config.toml
dataset = "rendered scenes of toy objects such as cars, trees, mugs and chairs"
init = "torch_default"
beta2 = 0.99
precondition_frequency = 16
merge_dims = false
epochs = 29.1
Rows from block 6, named by matrix and row number. Each number is 500 + 40 x the weight over its row's rms, rounded and kept within 0 to 999. All counts start at 0. Numbers have three digits each. After the name is the row's rms in percent of the matrix's.
# short1: shortcut pointwise conv (model.blocks.6.short.1.weight, 768x384x1x1), inputs 275-329
short1.400 092:472518545527453506567405528483526482452555483517519536503467481544479425510512439486557459476517553533514446548498469450454551428531537514504567528513511555528509609
short1.401 078:524526507484452504527548506481509508507574405497531526548453460458503509526468484440486535590488462539565369518500511511433396491493491512513498502516523455460491524
short1.402 090:498541511574583436533490475491565505471472452514566519481515481496504507478476448494497489524552519479538516496487537521517482488510516604490556466526481579515575525
short1.403 107:530488454463469495447437478461568540488486581550539493503542475528479517552536495510475462506481508481521429509531453516514527547495476558487508470406508444517495430
short1.404 095:520503535541468533438529487476472500517515527441440560505514541471489506587519502517464509513479510533553549453507456496463580473495478507566470488425475492495469485
short1.405 091:518432529458559493484482508490533529501525472394504396514590487594526492515541497473509547549481488459503544511483491550503488459515436451524404490445539497518482512
short1.406 100:492531463472498524490491488463492502514488541541506568436498550447514487431484442620552507456503484482519479508505400496495582495516448483544445579550571498510551511
short1.407 093:495531540487510490486521458508500518513493435529519571443468519537565467577474440467434472488476547506459531473538507481517493490479570505527498506475597542554497479
short1.408 088:509543545502475501476469470542492501565501504488530536450537549503541512399531594517423555493488537600473454501565541529579552469534460506500529520447531505489576490
short1.409 113:544491527465505491457530539505522457510425469420450480429614498517517506485538433523473478456505432586487514519470516482479500491536492411481546442543473556546483613
short1.410 090:474534493549508507538492494460468605511529489446483389504414487494443498469499455499522518514437538503576519522438487489559544507578437550454513514499510524506492483
short1.411 090:487519499565506538439459506530443509508520500525476549536488501497522549470469496511541539471482456453498495448586482483569520557435473513481506467569533518487440535
short1.412 105:468552434443483516467475525559486528523555538524524468564437492455475515475464489494517564548455500559392526419432494442496556483441586442467462502462469516473470476
short1.413 108:393454471460586474541539475502531459549525522563516505514530474522459472454485562481462379485468566549508530450491538481490441527526478468626550532548468491498468463
short1.414 094:582469508566497498492519516451498498508543495513524480489504498492458431407483467452496532526435467497500469499452450501458444469487485503498522458521515478513531496
short1.415 091:541522521472518465439506410481562487533507536527470557533444486533433444474515549468399427520437523388531470554507555528519478453518569522530519474550503429488514532
short1.416 079:459557499503528539497511489501539517509444461474460452526419429532538447483489530376595524532457547537479449592455559506525505478454512494447514491503404542493523525
short1.417 110:498496535550515484519474478508513498408532449478503503539508460468492443463529534445468544484508487471533514546468558545542444492515503594546474490509592496438549510
short1.418 100:524429544539576573443509528534546471531511506468546417517467498532543498435549524507474501496587495470583562448476534465460425475525465432451498511385544440460507497
short1.419 090:458458501556524536503568507431513552459494508512540612527433461602547498548496486618459499532520540483522561508507492565537522491487443495473506452516467522494485538
short1.420 105:551526515475463522484518593613468534424470472521516540488489468471524452495512452566515531410408523473472484512495537541510551466442472541514489481528483521457444423
short1.421 094:565548516457446480494550480434482507526468583532604476476485518503505475471471476560606501468521481606428506556472516543435503448456466506447489485502484459469472492
short1.422 106:449455516473552466478466481534569433548538488525457475473522518569496475565471523522465469519524539518439428490496566458524455570513537465545493491543443442470493568
short1.423 103:533433479512513542516497457458450482428559504478569495464523515497496580493545484553475480534518566514541570479520494463492503529475484516450613472419506483472537472
short1.424 086:574449526495520459476530472516366460497409504490439450478392522475491579461485567491538503509531501468498496503528527562535544508427469511481546535514479491485508454
short1.425 102:472450473493478507547498460482455527528484442573469465454433483560463519505508484515493517502457497501505451549484512529529557487456487559566536570466458454480518512
short1.426 108:474541477484514521548561485487398504465468454465467508479578473471520468537431581522493481440427471484512489487409529578544479498525556549528447497521560433417518501
short1.427 094:482532493498535536490520479411541537517518582546540503546454537546443492508551469554462482549530541490497533558463621471510480565547549482490516517459535523511552465
short1.428 105:495497508490509505481520485432521505452463440487551498479479491464548458528503511434508417492489554539556496509535570501420410520534479541419530457513566547471527402
short1.429 098:508555511518503513421531534499520490528543527518489513483399512505480537457501487530552454521528541502455480527509538505519546432604412493558512432420550495472444526
short1.430 107:565489510474510511554537525520501554493478471422411544505477543488533455528508515484424521480623518547433562511439552529512457432497484505445514503496498555504491477
short1.431 102:523533532531543546473486527507401474510534577564516495514557504489509477510442445518504521510536450533496517536487573480496578519535537527559488508496483449555472509
short1.432 115:498491538502544572496556556522439479468450546513454580536488505538546448505514488505511505472469530470585505547497509524495474504493490549471548416487434500463532481
short1.433 111:510526489484507565445502486455407625573524489497499490475563437535509491479553516524440451471596503544454478523471440539525568533471543506464499491557492545489464502
short1.434 098:491537538509482506554507583516487467426438442495458555533534483508491460554501498493430511472472505494451581508493549524559495495532505533513545596449474564561492470
short1.435 097:521531467517442444451528406491499506490524398489523523547514428544483465568458515465476531486475434465474542414512448558489472588506495525534465553521450452470530534
short1.436 102:455532519529511504463515499553475473474578470512434619489555466529588486428467442556485490502522468437499501478527512489492465537580537456458475529539526420508486495
short1.437 095:491514466527529498510494495522531411434515521469504472563503500546518594468504537500568469481464506491460539468426533450478504487491480481484570503467449514536463500
short1.438 112:522527523539421461487461501494489521561446489464470496485498458475541517467504508516459443512515518479482502474539380504466533535550434483513499541507559420486526525
short1.439 099:551486528501494537504462450501531609461538480515459497493484517495466512519520475509464534524482488515482467506487468488468529446593503428545506474415596523526462518
short1.440 100:424412519493592589519476551489479514503562444444581574547484511529532503491452455489511540482458440496533477463463597497503431519496475452541527511441482532552478481
short1.441 107:527519580491533480477522488577489463411464502540520498500519506436460545481477542538543530539456499464497504518506491579451501467484476500589547518511528486479504416
short1.442 104:473533525459489449490494496455537539421555459555446448442476472495511532493536461456441493526453486501608517524511478479529441521465506506467451515443529514496480484
short1.443 118:525488510411508486522469589529486514516470564556456573502437454543485478496487478526493477474557489488454504512453469466536530552484575520527549546522524471563499540
short1.444 117:575448487488525521429453510449439528483509513515508509484581446516557504520517483489538400549483462483519471533515480463480484461532547432420465436555503546481487610
short1.445 110:571488415504485475485499393471501453446464499542480483553565565512505439442498519447429475485531538532530577462486487508464463435463554518433509558485476438454408520
short1.446 108:509490546458537574505486434535478550537455513553559501449475511503519521549457451472515498432553524444448513531583515492501533535529574515433511428463544439434538491
short1.447 103:543457550511509437466443492502513513453397522444461442560519452493476501446558505507470516482493482544524485474480474497462554509583439449453452459489495488568491443
short1.448 101:501525526545522564499502489558518537491471515487543517426462480438500492565533479474494574400449524484533524489487450449466454494486523465513520522476501411470510476
short1.449 109:494518489517507532494457472477484516451506565435604496496587517488500471519487476539459422468485586503471550438532486587442400559449523521488535480507477466476518480
short1.450 111:558534480512511469512485510527509504563520467467504557479450490539488501406526503492514481527552566506448491451573475495443489502499504542469635464456406567504493522
short1.451 102:512533407480578480505547486489564485555479522523466501531564490467509501574508602580422553497461580503493528542582460461503465433497520540537479552437535472500529446
short1.452 098:538399481469463460475453586448479550539584443476469488491522484496447536472488562474514527502477524484559511457472569544548536488518447465460467452513537498485500474
short1.453 119:419498507489435428500509453483546482451499563508495506460494520472460435496505498563505467532411497538509544510502480513470539532538481551520529538462480508542525488
short1.454 124:436519469480480488468470525457494424517498532557503483574452516426495584488511476475518495497527532495505415584523481523518490473527524475527589454510383571506487448
short1.455 092:585472456420535483488520483433547551443493469564493486472447464466504520489534528548482578497605481464520511466471538540494490539434460530460518482528521457482504526
short1.456 109:508486436489453521508560511433488560519455413453521552528441456555520485523544589449477523586493493500605410499504412484489504537543532549501508535435509494506522490
short1.457 107:561528518526486532586540510512462511374472555492508474506537512507502444488419500502492487499474500455461549503505500460557522593548504552603467494509536519502516537
short1.458 112:532539452547566457470507526414530452469536487574525513454470482455471509495563542547578469504454520513496495497492567478500485557467504507436525479442477521486411485
short1.459 086:493460488480546497537577567448597532454545539507519469552470479553529529494446474524458535507553525484529449485433481447618409481440450442445428434445505507478439455
short1.460 084:471583456490531493551514521521560442569461530443560509493489476488457534525490475515520490453464509458479382498434444533556562592553454430553550457464553511536526540
short1.461 084:495518557483489540513505525431449511483511515452534523498387491495504468518506479558455511483455479484489509546482491518532565437470468431490456491495537524568434509
short1.462 086:487475517507505525480553420500496447493523530513553506495453500530510463560550523498420443498583485482459508515445546533516506483474542598485478522497432541567574531
short1.463 098:514502501526563496498483521416506560519487504471434442427492491492515524459524497573543418449474532473463532447494511517543468502545540479475499492470424540530486510
short1.464 095:526477534473540525451469451472514499505553451461500449508543509522469490495536523517451531425532512482492481408547548515502470596467511463520461470493507502505506436
short1.465 089:453465548486451433458499533468487525506509523477547477533458548491500497471464508469470607453481490537395434462523538534508467483504532546579542514424464513501504515
short1.466 097:490605479494484483498572551429500478483522452448474556538502576543559533550483508553434538503467511464489543550532509495468551492466477409536502489523521471556492481
short1.467 076:554489526542509475498566537482453475480499523577442451511503553484459543497539448447522476547440476473513466496488482551469475484429460472487433525488450450458492529
short1.468 098:517494479554502497482484506524496526452504503526509402488494472456515480508513426571522445431496500528518506528499503472548496545499520476517481431474522565606457418
short1.469 105:542455529475469445465533472473518469529528610483550508558453508510461480529539487505467515442527547562485578530469501565420484452520511539484494527499410518501471461
short1.470 090:546415445461516456484575487541467514517526579535522602479458501492491433506487499504478499528482513469497510462499547543539481496536522486463450517491535485448481496
short1.471 087:537446531473538562480521519451498530484549511435479485464456480508514503464490523513532526553460519468458467495463476481570554436487569554448460499553540466478544506
short1.472 087:488498529475518493482456495470472500502507553477495471482431509492498470560519488478471549500438531521502565450468474504470524507549494511485551493430587558598419544
short1.473 099:479523564479539490491509557531526435446433484485507525451488491503484518480457520475474512549532478541562485545487501489501503438520528480514553557589552538494487532
short1.474 111:506505527430574516464500429492503465516529447493465476527503431445491532481477539509566421538494510617513516507546491550454529510487538406500574477544495553470508536
short1.475 078:509518546509471472485368465452395496491482476546489461458485519493504539467514505525533556452496477427508532489463530492486559492517503497482599490496613503445489477
short1.476 112:483498518487463508531497481509491555519558467478520422464484484537494505424553563516520532504451547601444459508509469479475531535528504521478499522489482497476558474
short1.477 092:503521541463444520455438487535465441496524492457468495485530544448494457543531526494602504564509490521447443501463406559500489525476505481519516489472473471509498484
short1.478 092:389538465589532485511507423512477415418516449525536464475539446476496409499511508492496469511481479487490470517422560522567454480501461461432520488548487426493548518
short1.479 094:516423551555526564548468472453469501507453433523505555504562499504529490458487496478490518540558483479481545432614464509479534472486511465538508462461466591412488531
short1.480 088:424506514451557506527550527492490528481470503521547506483447487490552451559497504551498583504539531523525461470526517479555489541549490464494452487438580513548447451
short1.481 101:525461475534515503448521512488506506572507524543548447507526464486485549555503449501460439566518498486482589544504562513537551555482516536435517468472475455493501490
short1.482 100:561544494545473489452502496531471447510534482424522486496586466443460547484502497523477482540437515471525443471482559466470504535483451503474472496434500529461522530
short1.483 101:493506447440426525555500469554501552490543485488519490497516500487506549497558532474496448579520489490556504523535526492504594463496476548506525519562530482482483501
short1.484 096:521476523450458540407516494513506436380569399519482571497506490502526481502519451523493471522512534511477463497437509464448533466576492502490530501495587510471469584
short1.485 099:506522459512438604498499485509580456475495535507522478514527453530524527511483502532488473534476513526485451472473428478508516636499439453477446541473477514505453540
short1.486 090:557492519481512550423509496627479493489462513499495514466512462477516552504490474452510546547453568573530510526579496485455480561477493470430481513550551471465490479
short1.487 105:497487489491492456451483525482455499507493606478478472523509494597445500404455566574458468512509479544556474567519596509606511489527509448440567533539523500569500504
short1.488 078:454454493498442505490526438458494478492474499495465500457452473564470520469539509496480474532546505524544495466489493466507475483531572461523480392530570503522494537
short1.489 076:442464565465503496469515522444546443495464523447536509475529461531492464525499500435458462490430489484522519497472496520448550498549477481538494438495453514551497458
short1.490 094:495563549480464464542557559551474553466439527467442542526429492516481481483524505466524458476496430473491582497535479541550477551541530481568551438537500521446555495
short1.491 088:407464507483524482496522545463545508520525452502542516517467508449521502482515516434500582548566516543537545554421519537468525408507490498452476519526527465448525526
short1.492 088:540490484579518495498499452504583425485558538557487489577503466514489528511454502504386552465524532494486452586563510473458464523454426545541470546526522465454505459
short1.493 101:460431531536489479539558514500550446469465506471543500461500551515521418512526554453453537477563477435472507533445464523571493444463452522426457512453544521563476511
short1.494 081:492579445603499519546513447470465465587523515475446537477548585591479446494436460461570448430386496447500553497454482495511477566541548416491489473466575462522439504
short1.495 109:580553473496561519549451527416443514537524475539538512454437503491425528529613541539512612460517481545439490471513494547455556464453460515492559433488453493508501490
short1.496 100:487480482446506483422503521561474504432491599412487526481520473455504474480529527547540526509486494530558517617515473496483500530522507451449518473442534524478526539
short1.497 084:445480514493447523524513524469498475475564526467537417587495524529491542511502542475454477374506508573543511499553501530437478538497545509552471479531510498471527502
short1.498 096:474482489548469461455492497571472514502496499517469485470492460512476551508507545558550480512485501507518482467533490504487514541414542500583533499464534457488517469
short1.499 108:534468447488516566475534448467444514544518487530502541508497471503511557487458433477459506567454539605519567526528513478498492513426417502463524483477505525484475508
short1.500 129:556519477510530442459511425458512487482568456397462446557552544534510500491472493464471473502512561573516472531476534582445436475514467548453484498484559510497494553
short1.501 082:493502445615492452491502494499527423515509477482502512520473487524452507456496534462502511503481461460554512484586441533449550557559521522469500508524523526489523438
short1.502 116:512509487483514454487514479482499482569483465550568441526410483545494471486489442480489444526439490495548504514473458443524466454575555482435518483510494507494497450
short1.503 113:477594501477486517518515517504517542506508547494520520509483571471473487473535516560573468513518493510470512487505444456559592481500494553531410484534554453499440537
short1.504 092:490486475502466521566508471571446493553425560447518440530526452551489509526528533480557496505492492590477423443532489500536441551492434428509495528487456498445558451
short1.505 105:483528498477486473601584566477496490562529497527514490471453487451488504509536544485476540492519470582490527549489542464492569538433494474497468530499498526543492504
short1.506 080:511420491482447557508450480512496420418491565582428521439442470474486524490523520467520521470529483498411507479437556499505491539503475485511517440449484466523425515
short1.507 094:506511550496506506454515509606495537488524471500503464503510502548482558451492557564517509545505448464504537512477491522506489487500500512542544447478500497449478514
short1.508 114:569574499440428512434548446520449498503471523508525568446497461525546557541577530530537494531550452496515512493515511511492494596462496494526468469484393443478498467
short1.509 097:498506504538485519395512490458506477547518468509450514546543474485474504585458438546500503535552583473524419495482582483487528552485491477524536406465464484510474539
short1.510 107:481490482539446542540532548416512498490547468512507488460565492488491523536486503582542462447423545428538485480446486497513554547439470486542569496458475567543502480
short1.511 087:451560441523497493494576482492515511577500432500507439543496538457571569581473496472445484520527570441527567512445476525502528533517497524516480508500527465474551495
short1.512 097:539561548525469484521460495455445501527532476528587583494534484458523579509541491450557523507449570580469469521532492498467539501437536447488527524542531538482519512
short1.513 105:547546500473564458508515535482522488382528580535548433484517478486541454546480554479430514458461580442530518572501476477577491540453514393510582501507478484555471470
short1.514 115:439551467507526526438512503479448440495524518520579506498518488456491424538468539517561496467469463475529495511469513556468512454514537518571559506478486470612464457
short1.515 096:502564491445458530484493487570503464518528546557486543481470518542495484493541491560518566409477492456480472456504436488556492501485566537509550509508538521538485486
short1.516 109:530503500567463474469383530503529516510528508496521551500522506548466464473457489535508496489563515536511514512495516506508557587451484567516526495508478523504472488
short1.517 097:480599476481485480483478571435449440499522553434555485530520567524424491439524440511475473462529495493478550405507528515547506535551478517494495429429419498507529536
short1.518 085:475540566478439519492557496556474512530427511450475548490510507541459536476515494503489464526412436496571538543513444502479506528482536501449560494525443507497447459
short1.519 081:517508488465488551503462511408523550516526405536490554474560464476542464455489441509506509502531463473580476533558418517462493499471431477545501460474514537512567550
short1.520 091:567521488520523529516535574492542510449502444494487556588465451508457517554534574520507493474506598500537397517479510529463530578504469535470518505521541553502458480
short1.521 094:522511508556537487504507439518527515563492470480447532484470481515467517397577520491496500555559546421480494549493498563522536528524487481538509470492455399533511489
short1.522 117:515470503511447547486551429557497507493517464561487507518490491512479451513531571527492499569512446593402520559530503544539503523460473453483446551495530449445467419
short1.523 074:536552444461542548489506519491493512447469524515479554507578549526456488513462517518478574473507519446440566509513518493434490476488464457433493539508538498462539451
short1.524 095:443593514481482540500506511519547491552519484422386556499569468468554476510442535517527527531451503551490493501544480566477469534471512527519521505539521614463489551
short1.525 085:461564457453507522465506506471452481433538442540513463445389577516533482440473545464459374502465463549536515568513496552466523513570511541492494528407499478439517558
short1.526 127:487487492496539515533535527493542472519511504483501507448499515487474475454438575499512506505544502469486546459480532493472439489537493447525475510473494467424492475
short1.527 102:495522509458444519486435494568457522484461526561528448547452496561501547547557441524510492461560455494538475450495462472477515509549539478463450519458480481499534591
short1.528 116:439571466492485524514507498459473463620532552544564547539427514527487558555489555518497482515459529458542467522503462498524579484485514542502471406465454517523530493
short1.529 081:516520533535498588414484460434474520510475439600541522511495476482542448477494466490452517497501497537591505501424469516441502457568480472480515481525480489496529521
short1.530 100:417498481481518564477467484436525464495564470465481521479511487483530541562473484576538507470497452483460512493540471476506546531457537470523561536575494558474503562
short1.531 088:467478516485476480500448560555458468574481465440514486497510519482487519475462462533502473522392493435475513465536496555509522467474513474513512488428553495499546582
short1.532 102:522507512471496482503525510475474541504467523551417486533474538576510463543587452485471474469474563527553424537425537518562537506538530515518548554494487510554545464
short1.533 109:529557504487505541519463455518445482446452548541439430551496555503499467464448526435465414462492436504460460504512527528542553404459541480520451478509516472464544452
short1.534 114:555466460460477456589444489504502539460566453447442490485450489501481499488553520492509561511507462494478449476556442446585474542464537461557523473529496484515465556
short1.535 117:520542458486540465437470485514523529487523554544546504488489439464439529517506461474453535535427477477551569490490505479423474510511481499454473504529511507488496481
short1.536 094:497533484534459499416515408480599490495424437486501511474460490519482555512499490566454522561572524476451481523506443535463507474507508530502510528546488483477537483
short1.537 082:488446496458532530477482490518545453541495480581469436517515500504494545521428545493470574527521539491504489544585482558450454423513455438500516490439518499493516492
short1.538 092:462467527483531506453524458516503449452523492406488491524438468464589512556537490451539482576419566543517470485492487465466520535518500592471615520488538501519481494
short1.539 085:527571414538472487515504461509550469469462500432471448455519619575464516552464523520488452503484521443517463506469455597497483496494490450447460493516545489483483545
short1.540 108:518505495507513459470448463545503507566531465557483570484499524461479478529471477526523504480522579471491510530499603553534440481480505565558514549469548464478494535
short1.541 110:438487484560524534507575487520525452480499468451546450494503582505435453515498568530498433563547498518453509498465567557485521539451549457451492476475457518524506534
short1.542 108:490505489496570522498488504520470588476585487495486513481467513498522535466531472488549559495463429568485510486528496502488485474494491485481527498500482482513533477
short1.543 089:417568476465555528487522465550514433563449432395545515464449499567498523421464505418514517476455531465527601489510495551462531481446531468447430466446533441538489525
short1.544 090:481509527440526456488544531506614496494447408507496586495442519511573514523438506518560498526633514482503518498498575463473488495445494507514517534500500517545481489
short1.545 108:449498517498441532519526616488524500543470593525563516496493463506534460585547500494489518487519508470612521520456528498442474447437486480464499529429472510502505453
short1.546 089:532506531503509564536503494520563491515529502472522510508502518526507498485391433533506518459490413495552518505521518472465463480468433517582460540477553573536510447
short1.547 119:493533503449467467440534459508507525399522489581551506557446446562493512493526573515481489511443457529518551462449539515473546505480514504561514498426496516513515490
short1.548 106:509535474504477445591442510472518519515490463488510460593493536457530575520538533526485424517509558465509513495453462496535528521420480490515473484468473581515585511
short1.549 106:504467488470537518413508479501431492439552484487562510536531443471515519519513598546527445509459446499544553516536528512513485478547446528410382514457502437497473517
short1.550 106:534556474484522557476470499543510522520446420526401488479494506545419485469613424455476473491572534513560463476541595574494515462511494523567473499492527496510528572
short1.551 105:461561499493482462396561501465488476552572485468457429466486486502583505442488502537516528582509443478439478471447444432455406513525587499474487523454477446476561538
short1.552 083:502515530387529461517481531535513531554463529444558505524476554549516434488460491520526513488499481436470546525549576514483486416543498463546502558497531475545507414
short1.553 094:510562462477469504476538480503500491528496550466578521449477511537442406538511487565562525527554492539518567490491566538508462435471479432446436454626497481487547532
short1.554 108:448553499531522470495456449442450479534455490530486522525512464405532517466493477578536456521478467509445513543509512524481536489448579565462534591569466480555515508
short1.555 111:533562503521563447447488486517522444440497468537512529517507433513515536477466494479577497457454517479452474554535512473479460501494486525507451517434502441501446511
short1.556 107:463512536574466549480464518490444509469487557560474470501502524474449476426538503463568505595574491456470507561469495395467438579538457462472490516516459516478539515
short1.557 078:550445398487538474518540484465499470540507553475578482497451504546503493524504530430527563478442504475394512473468489513485469533516504530545490470510523462502476487
short1.558 112:541499459554462521510488441447479526545493480538484565479525546493489464486502440483481508473536492568528459435429489471612493483493452493541461526508525607456525458
short1.559 101:508504519528458430539492459498526508628463445506506492535472480464546491548512404538531524531510482546402515465528493536529545505473440569461516501514459526518514511
short1.560 102:496558484489486510498528510469589459487486496467481507459520530568530412480486474507547517602521522499510499485493504576500539485500556535483480512502496553522512479
short1.561 090:532484490477502528461528510467513519484556531477467529500485535518552473486507486432564499435499493534386501522392536491520512538466524551517511437551528541510552513
short1.562 096:506600455517521401471516474461558476452472455493481507460390592528479531500524476482467474433515493554530502493577432531525511548515468505585523542480530474482481493
short1.563 077:468579458473528521459551492499573506512460518471462519524451438487472506473533485535458498518546494461480512476446501500472478505437489491518518519541542471555527516
short1.564 095:485499487515556538566528496415541518479518501433487503565517546507454429503538495511470548550473437462479456428499508495440501606509492566526492521505443517495480431
short1.565 093:530446542483484551424571482514521453480498491480568563512509436559521484487467489463481502522454503443525526477511503485538480505432483512435470491471522477513507550
short1.566 100:540579507476473492504561583480545509449551508532393522513531456535517490493450465533477542470542505518506435536488481497592526509511465541550499490516551489486473491
short1.567 099:492377569538449515501463532546501465523502482428542543512545440493463534413529513498539533456545480506574539534544580520493497453475547561459493457462480499518443512
short1.568 093:425535593532505568549536395482511529504540383531463586545502476461530530510447480496505522507491497481546448511454484505479515478534435513491551452478457547522458504
short1.569 084:502382525518533501460603531500578484485467559576485457514514509474494523508491514475535515457513481430462488471538540480546583531482515531456494505438437509534465456
short1.570 104:587424450507455577491549464483474480469451516523564484532484468499496471460497473486443458518492530502597542493468524501423457485519476445475508497502435462535461496
short1.571 093:471530497467459522540468457567507490467462493497484483443545588569450489563534452482468432529492494481444470540552523476495512525483510475581505552468473529549486494
short1.572 092:452446483485479447497512472494510562493463525433494434491574478505482459437463511477527506550486431483500530446483530470448532493510441490418524501473465569483471487
short1.573 105:591485472469499557352565521482515536425554482528489466516454507496487456531468516489539503536479537518495505503465488452502446520445436498473475543503470521524518477
short1.574 089:507481591469522484503501545508597416514461555510490518486542543519539528507512456483512499516479451513491478544498510464538542506566480476518622475520512526524485499
short1.575 110:504460462561514470441495518469535497439530552498488523458464488470556501498519498616448509479501503532450459500540573512585501665532513517468483469494582489435487560
short1.576 107:526487533498562557556549423533467454538485614421514505514522509506578433483483554546486474472527466471445425479498499512507513450538490453514536506444397475502498464
short1.577 105:496430526501476510580483563511486500545558479476513465467473480496533434458525514531440513454359539455541532469524519458483444512510447513512420441561464518506499482
short1.578 119:514501483485449474522536403479525604455610449485498460526534485545484485514511533500490508491524470556512416522536475569490544477450527522449446527508535490458452509
short1.579 093:482536473498511473551499520451512539538502489544481549483460567461443507560539486513497539499560580458449561477495430565540526499457531532478487523513504505521466560
short1.580 102:465556491530568504495521501459514502452509565454576480455502497555466502471432475489541475509392478482515433488513499531553528527508486462444506557475509483534492491
short1.581 108:539525452506541495533547455572519479463467555489522494585477510463545504504496438480531448536588488432507469478494439473499470495490474421514519493437514494523457484
short1.582 095:482463532473528525513560516513493441470473478549457579490500535461516437469469491515528465532510588498484540465466499526520438484499563487562509545544474537560517502
short1.583 104:486556502523530440486471541480484480479498479466393460479530518458494387469510538488426493497474598450494502464530436486473456527500487452495612584506444556485528486
short1.584 097:434557494523504462469509470479461514459453493478517552533439486426491454502515553526565569495473478510571510449518479557469515504461456585503467471506442459505428550
short1.585 109:449495500523481529496519502517515482523522506522497493514481475447539496397578504472470526457477498566518473511454541577437478489473525483507460459469559538469496555
short1.586 108:464569459467494496608501493470481538547514539555479456531469526492507497525568516493489476482492512471478476566399489442472514512483487484534504531539458447505534561
short1.587 108:537492488502573495459492525546532530497501458516494465541487487459537478528457528525563486616514572420555529588438526499500501451557476490516460500488412499448471567
short1.588 108:572554510535487491467446557528485470511479502578409614459530462492475477564449464504495551515489564479411517471415503538546487537520486437525559490519536480561479478
short1.589 107:466453516494468540509466542475531467502401399480487543464469436483461505484569458490538569480513525459444524476501492509518484482481497452504565455536542538551501447
short1.590 111:570422586522465534485514504487502515485484462468450505522496468557527560514508533530462506461546611468507554522480530439523491478531568492541580514491456550527498431
short1.591 085:506471483596508528459471523510496521516506546467495514467470492537479477487517530509503498480428502537447461494477525512517544460494484484435436520499480497499483546
short1.592 085:473457483459532443440520419491522521494454453510456516511520512466506601482457534522544515458474528460564441497593492454523550447449526518477498521545511488479511500
short1.593 106:534557538458521550567510435451461504518509560480475474553430505518506467601439522529491492467466517514474580526484503491509502563493513460544500514482566476560547562
short1.594 100:532507446505510488501520498487470530533486525529602465488528553610488528433478517558534401497558453471547567516517504520459527496522517412482510522561481485413460495
short1.595 091:522573424523413516508495516419566482570446465447489516553555518555406494563469469518534449438489474488484473473485535556478485483584510470473491465513492489463475514
short1.596 104:493516595454538576424545511497504482454569439527514473488450529569567520491465546495515538497547491482477473553448492462511560477475492511415488517480547437442475514
short1.597 088:390493510553513506491517464506467461465470451469444493531560526441510407459482526532507544588510505441478513523534510465497483421536524430547523534491538425480545523
short1.598 111:463476459429490521558507469455480492513521449523544457563483482422522431587496501538474455452509566438494534501518497535536452460548527496519445491502472504515476495
short1.599 075:542516485513478450488588438452552418472496554470506488501493494540429479477551480536519487503497465514572533528550472483430451429504510517511543560479510534525487485
short1.600 091:541488484527543455472509515467488551485507497541515447454458496466452422480507444496508491497504461498474417493502503497458500507507519503527545482573464493503474475
short1.601 090:433502534515467573553524474537545582511446498527472474507498528512519513527475512435528538454536460442468452538521537568442542553563478437526517512458498486454554510
short1.602 106:500444497449525518509441515498499478468522518486489506532511541501533529512545508446532452429498519531438461533470466503499497459512480449554421529524470438528482478
short1.603 104:521479522608500568488524600465517506475475534558566580502543446430532616572522486517468524497478478509470543573483501527583519494445497514460515586427526534558508545
short1.604 095:538509470501514489527509503493502510497496511444504486543496454495451479560495542484526496472428530510500497427484511519542486466437489452490583485397573572592484537
short1.605 120:470497511480535460545524533487465487527487519450504459523446542494471494495519476538540474584511563523509492532441529503398518516586501498487548471560393516465520495
short1.606 084:540450490548439575523556489517486501547468492437449535488419459490487492520537508491525496431509458596429503495525507504534537453475562476466456481552516507490503526
short1.607 101:491444507518546551433489401492476504411483483570511527525522538499505535457510519524467523458472531528522528389503518512545547527469534526557589500534521520439530473
short1.608 101:538538493514487433459521522514533437467464544554561531497474520480535530474493491469476416478502519564542536551461421430496512477466527489460519478548514521481501511
short1.609 099:454506516515467536497492487552453570553454496550520458467515535467502495513482502486468490562581476477456448515476533464458510483451571541500537505463491480476512478
short1.610 093:481508499434481467529474416445598477550550425560519473531516517515469469486434496481501491422443558468551494514557526527491547503462479502563465466505549508497504482
short1.611 097:501490500483499503498526492475473506516551495496506452470433490489500411517529483482503513493493536441483418530489485528490547439537487579428573550497354507528451521
short1.612 105:511543496493481480507543504490552510478510487405456479480549522527442533502463464504505434558547515528515399508547537506551505581469483472578520451498495495482538454
short1.613 102:582446522514507467517473481593443548464413438529478503496511515470480525463562567488494516473512543481544566601456462493489551527518480532443489545466508477479484513
short1.614 113:473433541562497522509474430464481448505492524491494555451425522487486560528543494515519453500454512491514514381546462470528457497521482474503493508522593552513482511
short1.615 106:554491517459542499435549512500543477516483476454460581464538456507558478395530485502508522568524460450532486538509437532457537530497486492466448499422502498524545481
short1.616 109:571468461473499486496477522557497482518487442552463463574461498492478459528481535470549460504523571494481492490499561467487483490470506516535516518520423547459463443
short1.617 110:499463498533502475573502552508460469486467536537525523501607533523519466576423438541479534555476533553463459498488523498536497462475499507565535497525533519483606513
short1.618 086:536545507502480489553480525448480523511523530464470484486539394420540471475513467506496498431500584525510476545535473538449459475462545534511515427500463560463440549
short1.619 106:459559524471460472491556448618516469443450586574482539505491504507478471543461477463524495535454508484446526538484494547522496497464512530547447547477418530504537486
short1.620 092:442538534485448480548511550448499551487494566469499516432489493513480431509488400525560504548474534414475474578476517514518436468459536539475521542593576503417535402
short1.621 103:467489493474502519590502542469534497446507501493558496510530491471522505498503468479445523484392512589569479432433478541538479506549449522466542513458482524493505428